config.yaml
spec_augment: true
win_length: 512
width: 160
optimizer: "soap"
lr_schedule: "cosine"
Rows from block 8 of a small CTC audio transcriber, named by matrix and row number. Rows with one number belong to one neuron. Each number is 200 + 20 x the weight over its row's rms, rounded and kept within 0 to 999. All counts start at 0.
Before each neuron's rows are labels from the 100 clips, of 14848, where the neuron reaches its largest size: "strongest on" is what is common among them; "loudest band" is the band of the loudest frequency at the time of the peak. Only what is clearly more common there than usual is listed. The data: phrases spoken by 400 fixed synthetic voices.
# u: gMLP up (value half) (model.blocks.8.mixer.u.weight, 320x160), inputs 0-159
# v: gMLP up (gate half) (model.blocks.8.mixer.v.weight, 320x160), inputs 0-159
# out: gMLP down (model.blocks.8.mixer.out.weight, 160x320, transposed), outputs 0-159

strongest on: /ɪ/; /ɹ/; /ɝ/; /v/
loudest band: 250 to 500 Hz
u.172,216,206,197,211,223,230,210,194,191,193,233,223,192,208,148,243,209,173,200,179,215,225,158,176,213,201,198,207,214,189,206,234,186,205,176,170,177,180,214,194,183,217,210,202,217,193,161,185,228,234,195,198,206,189,209,187,228,239,250,207,193,171,211,208,189,208,169,212,204,187,217,205,236,186,238,211,181,203,223,176,225,190,223,235,176,191,192,206,187,200,192,200,199,188,229,159,183,183,164,207,215,202,232,224,213,175,165,211,196,221,200,198,190,195,175,156,218,205,177,187,190,182,188,176,215,221,225,223,199,181,175,232,179,226,218,194,196,217,182,196,190,210,184,207,194,179,180,213,208,193,245,200,228,189,200,181,173,192,208,211
v.172,195,199,210,213,231,212,199,234,229,233,167,238,270,214,229,197,215,201,180,166,211,203,182,190,170,217,205,198,188,235,174,244,216,191,152,184,200,171,188,197,179,171,202,187,201,222,214,209,197,215,195,197,221,190,143,160,213,194,204,227,199,194,182,216,210,189,206,234,199,188,172,211,225,222,215,191,216,167,211,215,213,184,183,225,201,243,201,208,196,238,183,226,204,206,177,218,194,201,225,191,214,219,205,188,232,203,192,179,187,181,198,232,223,213,214,200,213,182,199,219,231,196,214,216,194,208,212,224,202,215,197,162,200,189,178,185,206,169,206,208,187,203,209,224,187,230,215,201,202,185,215,200,158,180,202,187,225,198,203,179
out.172,207,220,196,167,195,189,185,194,190,149,199,231,202,216,208,147,184,206,212,207,202,184,218,202,163,212,190,211,204,194,215,186,226,197,209,172,204,236,188,210,239,164,194,191,205,160,149,170,217,195,217,242,166,203,191,200,205,164,196,164,205,208,190,190,214,234,197,176,195,199,217,230,205,213,179,201,225,198,182,206,182,189,207,203,207,191,218,147,216,202,166,227,203,204,215,194,216,197,218,198,167,205,182,233,173,255,217,196,222,174,219,206,191,190,196,218,203,197,190,172,188,187,208,242,215,204,215,199,178,203,213,193,216,178,159,196,174,216,200,229,207,183,217,206,193,226,180,204,239,195,217,223,187,214,202,178,217,208,201,184

strongest on: /t/; /ʃ/; /ʊ/
loudest band: 4000 to 8000 Hz
u.163,193,209,211,206,198,223,187,207,202,178,174,208,198,255,236,240,165,193,204,198,185,185,205,228,191,177,206,190,181,238,242,211,197,241,172,211,183,193,183,199,229,217,207,186,197,193,188,185,212,205,208,168,195,178,184,182,186,177,183,188,161,194,181,242,194,192,220,169,216,209,167,235,195,205,213,196,187,191,227,207,183,191,172,207,224,158,199,213,210,199,212,188,216,227,177,223,186,199,210,218,182,153,205,166,203,200,220,219,209,246,205,222,186,178,177,178,215,175,218,188,210,197,190,192,202,199,211,199,180,164,209,196,220,205,223,204,204,214,191,217,187,233,256,200,198,214,213,161,219,223,193,230,193,218,207,184,218,175,218,182
v.163,204,192,216,182,213,163,192,197,218,209,186,207,183,219,194,198,152,196,227,222,205,192,216,209,216,228,211,191,208,207,210,199,194,198,193,238,193,199,166,208,220,172,181,233,179,226,194,197,192,202,226,233,175,159,217,199,194,194,226,227,192,230,206,205,210,195,201,151,243,192,194,178,202,210,191,198,240,206,195,226,180,232,218,194,184,237,201,190,153,221,196,231,198,209,197,157,188,245,160,170,205,209,194,151,176,221,222,193,218,195,201,205,211,186,202,176,206,214,191,203,227,195,220,160,197,189,187,212,216,202,161,168,200,177,208,207,217,198,210,233,222,193,175,213,194,202,216,205,197,218,200,189,214,165,196,208,213,233,189,238
out.163,198,213,211,208,185,192,215,225,231,191,191,207,227,207,212,215,212,216,220,242,229,180,203,197,185,166,203,211,210,167,253,202,226,194,194,205,211,179,195,207,186,212,192,172,176,224,215,201,185,208,191,208,212,207,204,215,230,166,203,185,207,214,192,211,214,233,243,177,190,196,168,219,198,186,195,174,229,215,203,191,190,180,218,219,197,144,202,207,199,207,190,211,204,232,208,215,216,174,153,230,200,165,196,195,173,189,190,183,224,196,206,198,173,157,185,233,245,207,218,178,203,165,229,169,175,223,196,183,206,200,193,175,211,174,238,204,175,201,201,201,235,150,195,214,202,221,187,179,186,187,204,220,226,184,199,178,208,214,208,220

strongest on: /ə/; /l/; /oʊ/; /h/
loudest band: 500 to 1000 Hz
u.23,200,191,216,218,170,144,218,211,199,196,225,220,222,183,215,201,180,202,178,212,176,208,172,222,200,209,179,217,246,201,216,213,169,207,228,189,204,175,200,211,163,204,139,182,213,229,197,237,188,181,209,236,206,211,209,181,198,149,199,178,212,208,217,167,177,196,166,186,215,237,216,233,212,202,189,203,234,206,218,217,193,190,215,188,205,179,209,202,220,206,243,219,174,204,226,196,200,208,217,172,205,183,176,198,186,191,191,167,190,198,226,151,215,188,192,213,230,220,214,205,190,215,177,204,223,165,211,193,209,194,191,194,157,194,198,217,244,217,214,212,189,193,195,197,198,211,204,204,198,201,217,191,185,190,244,198,203,228,179,210
v.23,233,194,186,240,194,203,179,182,218,203,215,176,215,205,206,201,201,180,189,178,174,182,163,212,197,214,219,231,146,218,209,240,206,196,210,196,198,186,227,195,214,215,196,172,188,220,203,210,203,215,174,183,219,215,220,207,228,176,190,210,158,166,175,219,197,189,219,208,216,221,203,191,215,217,198,214,241,211,231,210,222,208,171,210,190,197,149,191,228,188,196,204,217,228,192,185,176,225,200,197,186,210,223,203,218,198,233,188,221,198,212,198,205,199,209,212,204,219,176,201,208,208,189,226,182,205,215,222,191,245,205,208,238,236,202,207,245,235,192,190,182,262,182,198,194,227,187,206,188,177,229,221,209,190,240,208,232,193,191,185
out.23,198,186,194,176,227,208,195,183,189,215,188,198,184,234,185,221,221,183,216,194,201,212,191,197,207,203,194,187,171,228,197,200,203,191,192,212,241,207,210,165,185,204,211,212,154,187,198,164,219,178,222,161,184,157,195,199,212,230,214,218,211,194,208,206,204,219,188,212,199,184,203,200,168,219,214,233,190,194,175,165,222,225,187,182,190,218,182,207,204,201,168,184,161,201,179,248,200,189,162,187,210,256,218,209,207,190,180,216,207,232,177,216,198,220,201,214,197,212,184,237,209,166,212,216,166,190,180,233,217,157,197,208,204,172,189,226,160,194,199,205,172,223,223,201,208,197,203,218,225,170,218,221,194,171,197,221,187,211,228,165

strongest on: /t/; /s/; /aɪ/; /w/
loudest band: 4000 to 8000 Hz
u.149,233,215,173,191,208,208,219,194,189,214,164,185,175,211,221,205,184,191,207,175,212,226,208,209,198,200,168,205,213,197,201,180,169,182,235,202,181,232,204,181,225,204,183,158,178,199,218,176,161,223,221,174,197,185,180,155,177,189,224,208,189,180,189,185,188,208,203,177,202,165,169,207,199,166,207,168,203,238,211,234,183,199,195,158,210,213,220,206,208,189,194,195,197,201,144,209,213,219,228,154,221,200,198,194,151,187,170,231,210,212,177,217,182,213,192,191,192,195,190,173,177,199,163,197,219,197,226,206,217,206,203,201,171,180,211,205,223,181,204,224,191,213,210,198,213,211,171,192,231,184,223,213,224,205,187,199,238,175,195,222
v.149,220,213,194,191,181,225,188,201,178,196,225,191,214,194,185,215,202,180,210,184,204,209,226,173,192,247,223,208,179,164,215,227,195,207,218,194,208,185,175,192,170,189,184,216,184,179,210,186,274,192,193,204,171,192,219,201,205,179,224,199,196,203,171,209,188,214,202,224,206,218,221,197,188,185,165,226,196,205,190,161,191,210,218,209,198,196,211,226,217,196,218,196,180,204,170,250,208,217,204,225,177,192,187,196,204,212,203,212,199,210,224,192,169,181,245,181,188,178,169,184,201,137,204,163,194,170,198,245,198,193,221,186,213,162,211,205,234,181,180,214,181,192,184,163,195,169,222,160,185,192,193,201,181,185,196,211,220,215,203,198
out.149,146,177,201,220,190,186,203,203,190,178,227,199,168,214,160,227,225,177,176,149,188,191,212,223,184,205,225,159,184,191,224,174,204,193,218,208,182,153,193,185,172,165,190,201,213,207,187,180,220,198,185,190,196,216,209,186,242,172,198,213,199,203,179,223,175,186,175,240,190,200,177,212,195,221,200,213,209,183,202,174,194,176,195,180,221,218,211,200,188,199,199,229,178,224,211,194,195,208,235,215,174,257,199,236,193,181,226,168,190,181,205,210,192,218,206,199,184,224,199,190,233,203,177,222,175,163,216,233,181,208,222,223,218,238,182,195,202,186,197,196,203,215,188,168,200,215,198,205,198,208,218,213,183,201,176,218,211,195,234,215

strongest on: /t/; /s/; reverberation; /ɝ/
loudest band: 4000 to 8000 Hz
u.234,213,200,168,190,240,235,168,170,201,161,207,224,182,211,146,183,193,221,214,235,168,196,204,181,196,195,192,160,172,185,179,184,231,252,212,184,216,187,203,203,208,211,178,193,208,217,196,168,226,215,216,164,183,205,193,178,200,186,178,177,203,237,196,202,209,211,207,200,184,186,164,206,220,204,177,165,192,214,215,163,227,206,196,206,173,194,148,184,190,200,212,210,178,188,219,180,205,160,176,199,226,188,220,231,230,184,189,237,194,218,155,204,198,213,213,173,211,241,181,211,199,189,171,218,175,200,187,183,213,222,192,190,199,225,198,212,205,208,191,179,222,188,199,193,185,187,194,197,210,219,185,207,205,213,209,219,214,184,186,208
v.234,233,182,167,224,192,208,174,202,224,205,179,215,189,209,226,189,173,189,192,179,228,222,232,177,223,221,212,215,190,164,266,174,178,222,194,239,215,177,218,191,199,218,149,199,182,209,182,223,194,219,203,193,177,218,199,197,211,194,210,211,181,227,204,195,204,177,234,165,212,208,212,187,221,213,206,184,190,238,239,193,204,154,185,196,206,195,219,193,193,193,158,204,148,217,199,189,185,187,196,208,218,180,202,247,185,211,221,183,216,225,223,214,189,195,210,193,212,235,191,193,220,227,198,208,177,186,209,206,144,191,203,202,202,195,181,203,184,206,211,206,209,219,218,188,203,202,206,199,205,190,202,223,201,176,177,235,212,179,206,164
out.234,169,217,232,211,184,165,221,232,203,250,213,186,189,220,207,209,178,202,195,192,178,196,215,205,212,179,223,223,224,189,176,195,218,201,190,184,191,175,238,193,220,158,226,208,203,193,218,220,217,199,190,221,207,180,210,219,188,172,188,215,150,191,193,169,184,219,202,204,189,196,199,185,168,201,212,210,193,134,218,227,183,219,216,198,200,218,232,174,197,185,187,203,213,197,199,177,188,217,220,200,183,203,197,195,143,197,207,204,194,189,210,171,175,199,201,236,220,196,196,184,226,179,198,224,227,199,203,178,192,207,200,197,198,193,188,205,184,172,212,216,204,183,186,186,236,197,216,191,152,187,204,182,203,239,216,170,163,262,207,189

strongest on: /ə/; /k/; /æ/; text has "cancel"
loudest band: 4000 to 8000 Hz
u.76,216,195,229,206,215,185,230,203,226,185,165,230,211,183,197,181,195,205,185,231,220,212,176,202,187,176,177,180,238,183,209,187,167,188,198,157,199,162,170,220,211,209,190,187,187,210,185,214,212,197,194,172,184,195,168,197,222,193,183,197,188,201,238,179,246,202,196,167,180,179,183,223,205,204,208,205,174,222,199,196,174,184,199,197,168,178,173,197,223,149,207,179,216,208,190,217,189,159,216,159,199,179,230,183,208,196,203,228,206,190,208,205,182,213,198,184,224,217,186,193,205,171,190,251,173,191,181,219,234,212,180,163,204,184,213,198,224,217,177,187,181,196,219,219,203,228,192,166,187,199,195,193,209,150,172,185,208,191,195,182
v.76,176,201,193,199,196,177,181,204,189,208,190,206,238,202,173,191,230,237,213,196,185,217,240,194,231,195,201,230,202,180,225,232,210,198,221,210,189,185,181,205,169,245,197,226,225,238,161,244,200,189,193,232,208,190,155,230,218,200,201,205,198,223,196,230,192,178,194,197,225,191,203,189,213,210,211,179,208,204,224,192,196,195,216,204,220,213,204,191,170,199,178,215,221,195,174,226,207,160,226,195,175,198,212,228,214,173,174,227,198,199,207,187,183,155,204,200,191,216,180,201,220,203,228,221,191,184,204,220,193,228,168,187,191,191,176,210,185,198,189,188,175,190,171,221,217,192,161,217,187,193,192,237,185,268,227,219,199,194,184,202
out.76,191,231,192,226,206,201,179,186,151,201,192,217,194,174,195,178,214,192,186,183,224,174,219,254,213,200,174,179,203,181,168,159,181,210,213,185,205,190,206,196,181,211,174,219,210,190,170,185,237,165,210,188,184,223,222,204,161,219,188,206,167,178,199,196,215,226,168,218,229,206,214,180,182,193,170,189,195,218,169,211,201,157,200,174,251,218,210,201,188,219,206,178,201,201,231,226,195,208,202,184,179,220,175,212,199,212,189,166,213,208,200,210,212,195,176,221,219,204,191,214,198,234,219,229,212,209,223,201,166,210,228,181,204,217,177,161,219,168,215,182,212,205,224,190,204,200,183,197,215,190,177,185,228,167,229,205,204,184,209,227

strongest on: /t/; /k/; /æ/; text has "cat"
loudest band: 500 to 1000 Hz
u.293,214,206,187,175,230,192,181,235,168,185,205,212,213,176,190,237,235,226,200,217,201,181,206,216,231,180,181,217,171,227,222,209,191,199,226,224,238,193,203,213,225,224,183,209,189,214,176,175,208,194,180,199,186,178,188,175,234,209,180,213,185,216,227,184,233,198,224,191,200,196,235,190,221,224,229,195,244,199,164,213,183,182,211,175,192,194,218,190,208,205,172,224,203,146,192,194,203,199,161,219,199,216,203,243,185,183,213,165,176,193,204,179,244,232,156,160,219,205,192,212,186,204,222,191,198,199,210,202,219,211,221,237,188,168,196,202,196,216,211,217,199,182,241,212,202,186,213,200,225,201,188,203,205,208,204,204,200,206,225,219
v.293,170,205,207,223,220,217,178,182,190,207,207,209,203,196,203,207,203,190,195,205,212,195,203,202,177,190,211,214,201,235,229,174,192,225,186,227,196,211,204,177,190,217,181,151,253,222,206,190,237,206,202,207,207,209,186,194,204,185,155,173,230,193,195,240,174,209,236,210,208,204,178,194,177,200,204,188,206,216,217,208,191,223,190,219,197,181,206,217,193,219,204,174,176,192,153,231,169,180,182,183,217,197,214,191,186,193,219,227,206,231,173,197,248,236,193,234,179,206,205,219,181,174,163,206,178,177,215,185,211,177,200,221,219,180,197,169,188,199,202,159,224,233,215,221,219,209,236,176,207,232,190,253,199,189,200,200,213,178,204,197
out.293,196,221,184,210,215,203,199,170,232,188,186,207,196,207,185,195,190,176,198,194,169,240,208,191,200,203,227,198,207,193,229,202,184,179,194,182,207,180,199,188,167,223,212,193,209,196,219,196,206,239,232,169,204,233,167,213,193,198,197,157,193,195,219,231,209,224,162,228,196,218,214,184,198,191,180,188,174,212,223,194,193,214,148,200,186,191,200,200,204,215,206,200,199,229,190,178,213,201,241,196,237,213,228,195,189,200,182,212,200,174,166,202,198,215,223,207,208,198,173,227,206,211,221,204,162,211,147,217,190,190,200,163,168,193,215,204,210,241,214,169,218,250,198,176,187,175,204,168,188,193,199,182,170,212,184,239,238,229,227,201

strongest on: /t/; /p/; /ʃ/; /ʊ/
loudest band: 2000 to 4000 Hz
u.180,226,194,196,202,171,192,190,189,237,201,243,192,192,207,194,188,184,207,221,192,197,201,208,188,183,206,223,150,197,167,178,149,194,193,218,195,196,181,182,181,193,205,205,216,205,209,198,190,195,173,193,189,180,172,217,158,181,204,195,221,213,208,192,173,197,191,187,224,210,234,197,213,222,238,152,163,227,166,197,175,218,204,189,192,169,186,158,218,165,223,219,219,194,195,202,192,181,218,190,192,204,234,145,196,191,190,215,201,185,169,184,195,221,170,198,189,191,204,195,204,189,214,217,211,249,167,196,170,201,194,217,208,220,170,185,219,207,156,192,215,223,197,212,175,242,202,174,217,192,226,197,181,223,198,205,227,200,191,187,219
v.180,177,174,185,226,179,207,171,218,229,204,208,196,214,217,227,155,178,237,203,166,190,212,214,202,187,195,244,201,226,236,223,203,238,212,197,208,194,211,217,159,187,216,193,172,223,187,184,222,198,193,226,201,203,205,221,231,183,221,193,207,194,196,207,221,205,195,206,175,206,203,204,250,193,192,216,195,218,230,192,190,204,191,248,188,219,187,237,200,208,216,181,202,179,222,171,217,188,211,227,210,209,195,217,181,160,237,182,205,192,200,208,218,233,228,214,169,218,197,227,202,191,199,186,193,177,225,209,224,148,153,186,195,185,225,199,230,215,166,198,201,176,222,189,202,214,202,191,198,237,195,207,182,203,193,182,220,184,178,230,195
out.180,179,174,185,197,216,184,205,235,205,225,171,221,225,185,207,189,215,194,143,216,180,226,213,213,201,201,241,189,188,199,219,216,211,190,186,219,201,198,238,208,169,214,201,176,242,212,192,195,159,201,212,138,209,177,189,197,219,209,221,175,230,174,218,214,182,213,220,176,210,199,206,222,212,220,213,241,178,224,207,221,200,195,200,231,249,187,202,197,215,197,187,199,177,175,179,193,222,193,210,201,191,194,226,236,182,203,201,232,191,205,180,185,153,235,195,224,190,233,217,180,219,179,230,184,183,214,209,223,165,196,198,185,199,213,191,183,174,194,199,214,174,209,178,218,197,205,205,176,210,165,210,190,184,206,207,186,221,220,229,199

strongest on: /t/; /eɪ/; text has "train"
loudest band: 4000 to 8000 Hz
u.230,187,208,207,213,250,214,200,198,176,190,214,229,178,212,220,215,169,205,206,225,193,193,196,211,172,211,172,204,203,193,203,175,217,203,203,189,179,213,208,207,197,242,156,188,208,202,202,187,211,226,232,184,202,218,158,231,159,207,195,191,234,205,179,225,235,203,187,225,219,217,196,237,194,198,215,223,238,202,236,228,189,206,214,188,184,176,170,181,180,200,225,181,173,230,204,178,195,183,200,189,209,206,211,184,210,234,187,173,169,201,197,225,204,208,209,207,242,210,205,152,216,204,227,178,182,199,207,170,188,198,174,200,206,214,210,225,239,235,186,216,203,241,214,194,199,193,181,194,210,212,203,189,162,178,233,191,232,203,222,217
v.230,209,226,227,223,196,250,189,196,217,213,203,183,190,185,190,203,179,256,194,201,158,207,244,212,195,207,221,200,242,233,205,204,252,240,176,210,200,220,184,244,207,201,196,198,179,216,175,184,226,187,179,204,200,221,199,179,181,230,194,183,191,181,201,199,197,204,205,202,197,184,186,233,203,196,218,230,162,181,187,208,191,195,249,209,195,209,180,219,228,211,177,208,178,211,195,246,179,229,189,228,217,212,199,211,208,240,225,179,185,204,186,210,186,185,197,196,221,212,205,198,171,195,209,199,170,178,200,188,163,182,221,245,206,213,211,212,215,196,213,199,199,212,187,211,223,198,194,214,194,174,212,189,229,239,201,195,163,197,206,224
out.230,184,216,211,205,180,205,206,183,204,217,176,202,208,204,211,186,210,131,160,216,168,217,159,176,233,191,220,214,196,177,170,207,191,154,204,189,219,192,214,223,201,205,223,213,213,202,189,185,208,178,219,227,175,173,232,239,234,219,200,233,219,226,224,199,209,193,188,226,170,192,183,228,170,260,180,179,187,193,174,195,198,197,202,237,205,205,225,208,223,218,187,202,194,171,198,206,187,187,211,191,205,194,179,203,166,177,205,171,191,215,214,187,230,205,208,171,198,187,237,192,163,215,200,219,220,193,193,194,192,223,206,191,189,227,165,215,180,223,183,203,212,197,186,169,208,198,178,210,193,215,195,213,182,167,212,199,181,221,209,225

strongest on: /ə/; /aɪ/; /w/; /k/
loudest band: 250 to 500 Hz; 500 to 1000 Hz
u.252,217,204,178,207,220,191,173,276,186,209,204,203,229,197,187,121,200,207,231,213,196,194,222,197,237,214,212,199,225,216,202,183,178,207,214,217,205,178,199,215,195,212,201,203,189,151,170,184,221,191,174,197,183,192,196,220,190,221,187,162,219,151,202,182,199,203,204,206,183,158,172,205,208,201,220,208,163,185,214,191,216,147,171,210,220,195,183,202,198,207,182,213,198,171,213,175,207,208,193,175,213,212,223,215,212,181,197,202,152,234,202,181,209,193,208,191,187,184,212,216,217,172,203,181,195,219,208,181,190,225,220,180,233,198,208,179,205,168,210,216,221,210,216,214,195,201,218,211,186,198,220,225,215,217,216,215,196,215,195,230
v.252,211,209,214,199,224,171,208,185,183,191,202,203,188,216,193,228,190,232,207,198,205,211,225,193,206,224,177,196,222,197,204,191,234,202,236,208,201,201,182,207,188,232,207,192,180,202,188,150,213,166,189,240,204,181,222,219,183,186,192,226,220,200,187,197,212,166,231,202,188,191,204,189,205,171,248,216,223,198,208,196,206,217,215,239,219,228,233,171,199,170,192,226,206,204,213,181,220,198,170,202,198,232,195,192,187,194,199,206,186,217,181,205,200,198,192,177,176,192,213,205,171,195,208,206,238,174,220,142,177,230,192,250,190,213,157,194,234,199,205,202,206,204,210,245,226,175,190,165,226,178,186,206,179,151,194,183,187,211,206,182
out.252,162,191,212,207,206,224,200,168,238,188,209,213,186,211,179,205,201,216,187,162,184,181,220,154,162,183,190,179,161,150,176,212,229,208,201,197,215,201,194,177,148,185,176,204,193,233,210,226,189,150,171,192,209,178,218,185,173,189,196,225,191,197,223,204,210,228,182,202,207,221,212,203,214,204,219,180,222,203,217,217,189,230,198,208,177,194,231,184,197,189,191,188,217,203,215,226,202,191,188,181,199,165,155,227,168,179,200,204,230,205,184,214,220,184,192,204,186,179,192,217,186,213,188,195,204,197,172,191,243,171,164,218,193,202,199,190,184,219,202,210,184,201,220,163,215,204,176,182,214,222,199,190,225,180,166,189,236,216,197,219

strongest on: /ə/; /n/; /g/; /ɛ/
loudest band: 250 to 500 Hz
u.305,181,190,244,251,215,208,189,215,186,209,189,199,187,186,204,166,193,211,219,210,192,215,212,217,216,194,188,216,231,193,163,196,172,199,209,173,179,218,196,188,155,204,166,220,202,175,210,200,197,209,198,238,198,208,199,191,185,159,199,206,204,189,213,208,179,207,134,201,201,222,147,232,222,200,194,173,205,220,199,177,213,227,207,182,192,185,168,230,198,183,217,229,224,213,207,231,211,177,224,187,197,183,214,229,167,160,217,209,214,222,219,197,205,221,195,200,199,217,259,183,190,203,193,209,196,186,171,170,188,200,191,186,186,217,204,223,219,204,202,195,203,211,202,218,189,194,203,235,185,165,216,164,155,199,196,214,201,218,191,198
v.305,216,195,190,216,203,153,196,194,202,212,178,179,188,196,168,256,187,204,203,160,160,211,236,181,211,189,176,209,197,208,211,203,181,215,212,204,247,215,231,213,232,204,191,212,210,201,208,211,228,196,184,182,195,211,196,202,185,193,185,249,216,185,155,241,178,170,208,209,218,193,213,220,211,219,183,208,246,203,191,207,214,178,197,231,187,215,197,199,224,196,168,235,211,251,180,216,224,209,220,169,186,199,211,183,220,190,206,185,213,195,197,173,225,200,228,223,188,213,186,210,189,206,202,188,180,207,222,202,201,221,214,236,184,197,173,203,163,175,220,200,245,210,211,204,212,212,184,196,230,180,235,219,182,205,212,170,178,186,202,189
out.305,207,209,155,182,179,181,212,186,199,188,195,183,202,208,207,203,202,188,232,206,163,190,207,191,217,220,170,178,180,233,190,224,189,178,197,223,215,218,224,209,226,194,240,184,190,221,206,222,185,179,205,203,186,197,172,204,192,226,202,184,221,191,182,171,207,204,234,174,191,192,237,202,201,202,193,214,182,193,193,216,180,167,175,219,202,206,213,179,199,184,180,188,195,182,201,208,235,171,180,213,200,237,202,200,215,210,208,148,209,196,212,243,213,187,192,229,185,137,190,228,179,157,247,213,187,233,226,248,192,210,186,207,183,194,200,199,165,211,189,199,178,224,233,176,205,201,202,184,229,230,196,208,206,210,198,211,234,218,181,185

strongest on: /ə/; /p/; /oʊ/; text has "open"
loudest band: 250 to 500 Hz
u.45,248,204,209,234,162,185,199,226,198,204,165,203,206,208,205,166,183,254,187,190,184,168,193,208,222,181,176,203,203,195,226,207,156,178,184,197,181,218,205,195,223,201,162,257,210,212,232,165,181,206,189,213,205,196,186,196,190,203,225,211,201,217,220,216,211,191,241,213,227,224,220,213,191,226,205,205,195,155,154,225,189,199,212,204,183,220,216,216,177,218,167,211,197,180,219,215,223,217,190,198,208,179,182,219,186,214,206,213,168,219,193,211,214,223,208,222,175,208,166,165,219,244,212,217,226,196,198,172,217,172,210,219,175,208,204,202,196,216,168,197,216,222,194,214,172,177,219,202,198,167,199,195,180,200,195,201,211,194,201,212
v.45,228,199,159,247,150,191,198,192,184,183,207,203,188,173,225,204,209,207,198,197,182,186,206,201,210,191,170,203,171,193,202,188,175,185,206,200,236,196,215,201,172,228,202,189,230,223,187,204,213,216,220,195,204,256,207,214,139,194,190,225,214,166,194,195,224,186,186,197,234,199,204,188,219,218,171,185,224,212,168,203,219,207,171,231,235,211,210,207,200,187,199,192,186,189,169,204,211,212,201,193,161,196,199,171,196,188,211,160,215,212,208,207,179,206,207,211,199,220,186,208,153,209,224,200,197,158,222,204,194,208,247,181,157,206,169,198,242,195,181,200,233,191,195,193,203,179,225,213,222,198,197,189,211,205,180,227,215,219,180,217
out.45,156,183,185,174,211,206,200,202,191,200,210,186,210,205,185,187,234,158,209,215,182,218,200,189,207,224,243,189,215,220,222,198,200,208,220,189,213,174,212,214,201,167,228,189,210,164,185,189,153,176,201,202,202,193,194,203,216,218,150,181,205,170,205,177,191,229,196,185,188,180,195,207,225,154,197,169,175,211,211,176,170,192,228,187,191,142,195,155,225,185,226,194,207,180,205,183,181,191,203,213,204,228,220,227,220,213,213,217,236,170,201,215,188,200,175,206,202,205,218,218,171,185,147,194,202,184,208,214,175,223,172,215,174,209,205,197,207,240,192,190,198,180,207,223,226,212,178,185,196,206,193,203,224,233,227,180,192,193,188,196

strongest on: /ə/; /l/; /k/; /æ/
loudest band: 4000 to 8000 Hz
u.155,189,187,187,213,204,172,229,187,213,232,193,201,227,187,188,207,184,163,235,202,221,164,195,190,208,187,178,217,191,208,171,196,182,196,199,167,196,193,229,187,200,215,206,189,195,199,229,231,168,215,201,186,178,183,155,223,174,214,162,183,217,206,186,223,219,189,223,218,227,172,187,179,209,181,196,176,227,179,205,183,196,189,189,190,203,208,212,206,180,190,177,156,198,188,200,222,190,211,183,168,205,212,178,219,224,187,198,201,208,171,169,205,198,239,215,181,170,184,211,186,196,210,198,200,174,214,235,211,163,206,235,214,168,184,189,216,215,242,210,202,221,195,192,199,206,201,189,199,212,255,165,182,176,206,147,226,209,227,213,230
v.155,218,206,187,214,244,226,204,217,192,223,220,219,218,205,211,169,228,242,180,187,230,204,232,225,200,219,229,239,204,164,198,192,214,186,213,207,208,187,234,195,210,224,194,196,203,222,170,222,166,171,237,242,190,197,181,218,235,193,195,221,222,185,187,187,196,233,204,219,216,258,226,179,220,217,180,243,204,208,211,197,217,199,207,206,200,184,210,189,238,176,187,208,197,188,223,213,161,193,216,201,175,199,201,209,223,187,198,195,212,208,192,232,223,197,182,240,209,213,203,195,169,186,178,216,231,181,196,185,184,220,177,191,175,221,206,197,223,234,208,205,233,199,201,213,182,192,200,196,210,170,217,229,219,203,230,174,222,195,199,190
out.155,205,236,197,197,211,215,194,212,185,170,193,199,203,210,220,200,216,228,200,176,174,224,220,186,216,216,202,164,204,187,214,191,211,200,180,211,201,191,197,204,208,175,207,200,196,168,172,185,204,189,204,187,212,198,225,180,208,164,188,200,138,158,191,203,168,210,184,209,214,223,194,225,176,206,203,196,208,208,196,214,239,206,221,199,199,205,195,167,175,214,218,241,210,216,231,162,188,207,212,224,218,185,221,175,236,201,209,215,227,192,218,196,193,183,206,247,222,206,196,186,216,204,166,153,208,206,163,187,204,225,211,174,215,260,191,190,172,179,183,208,184,214,203,209,190,185,205,193,215,165,215,195,232,207,255,182,174,166,203,184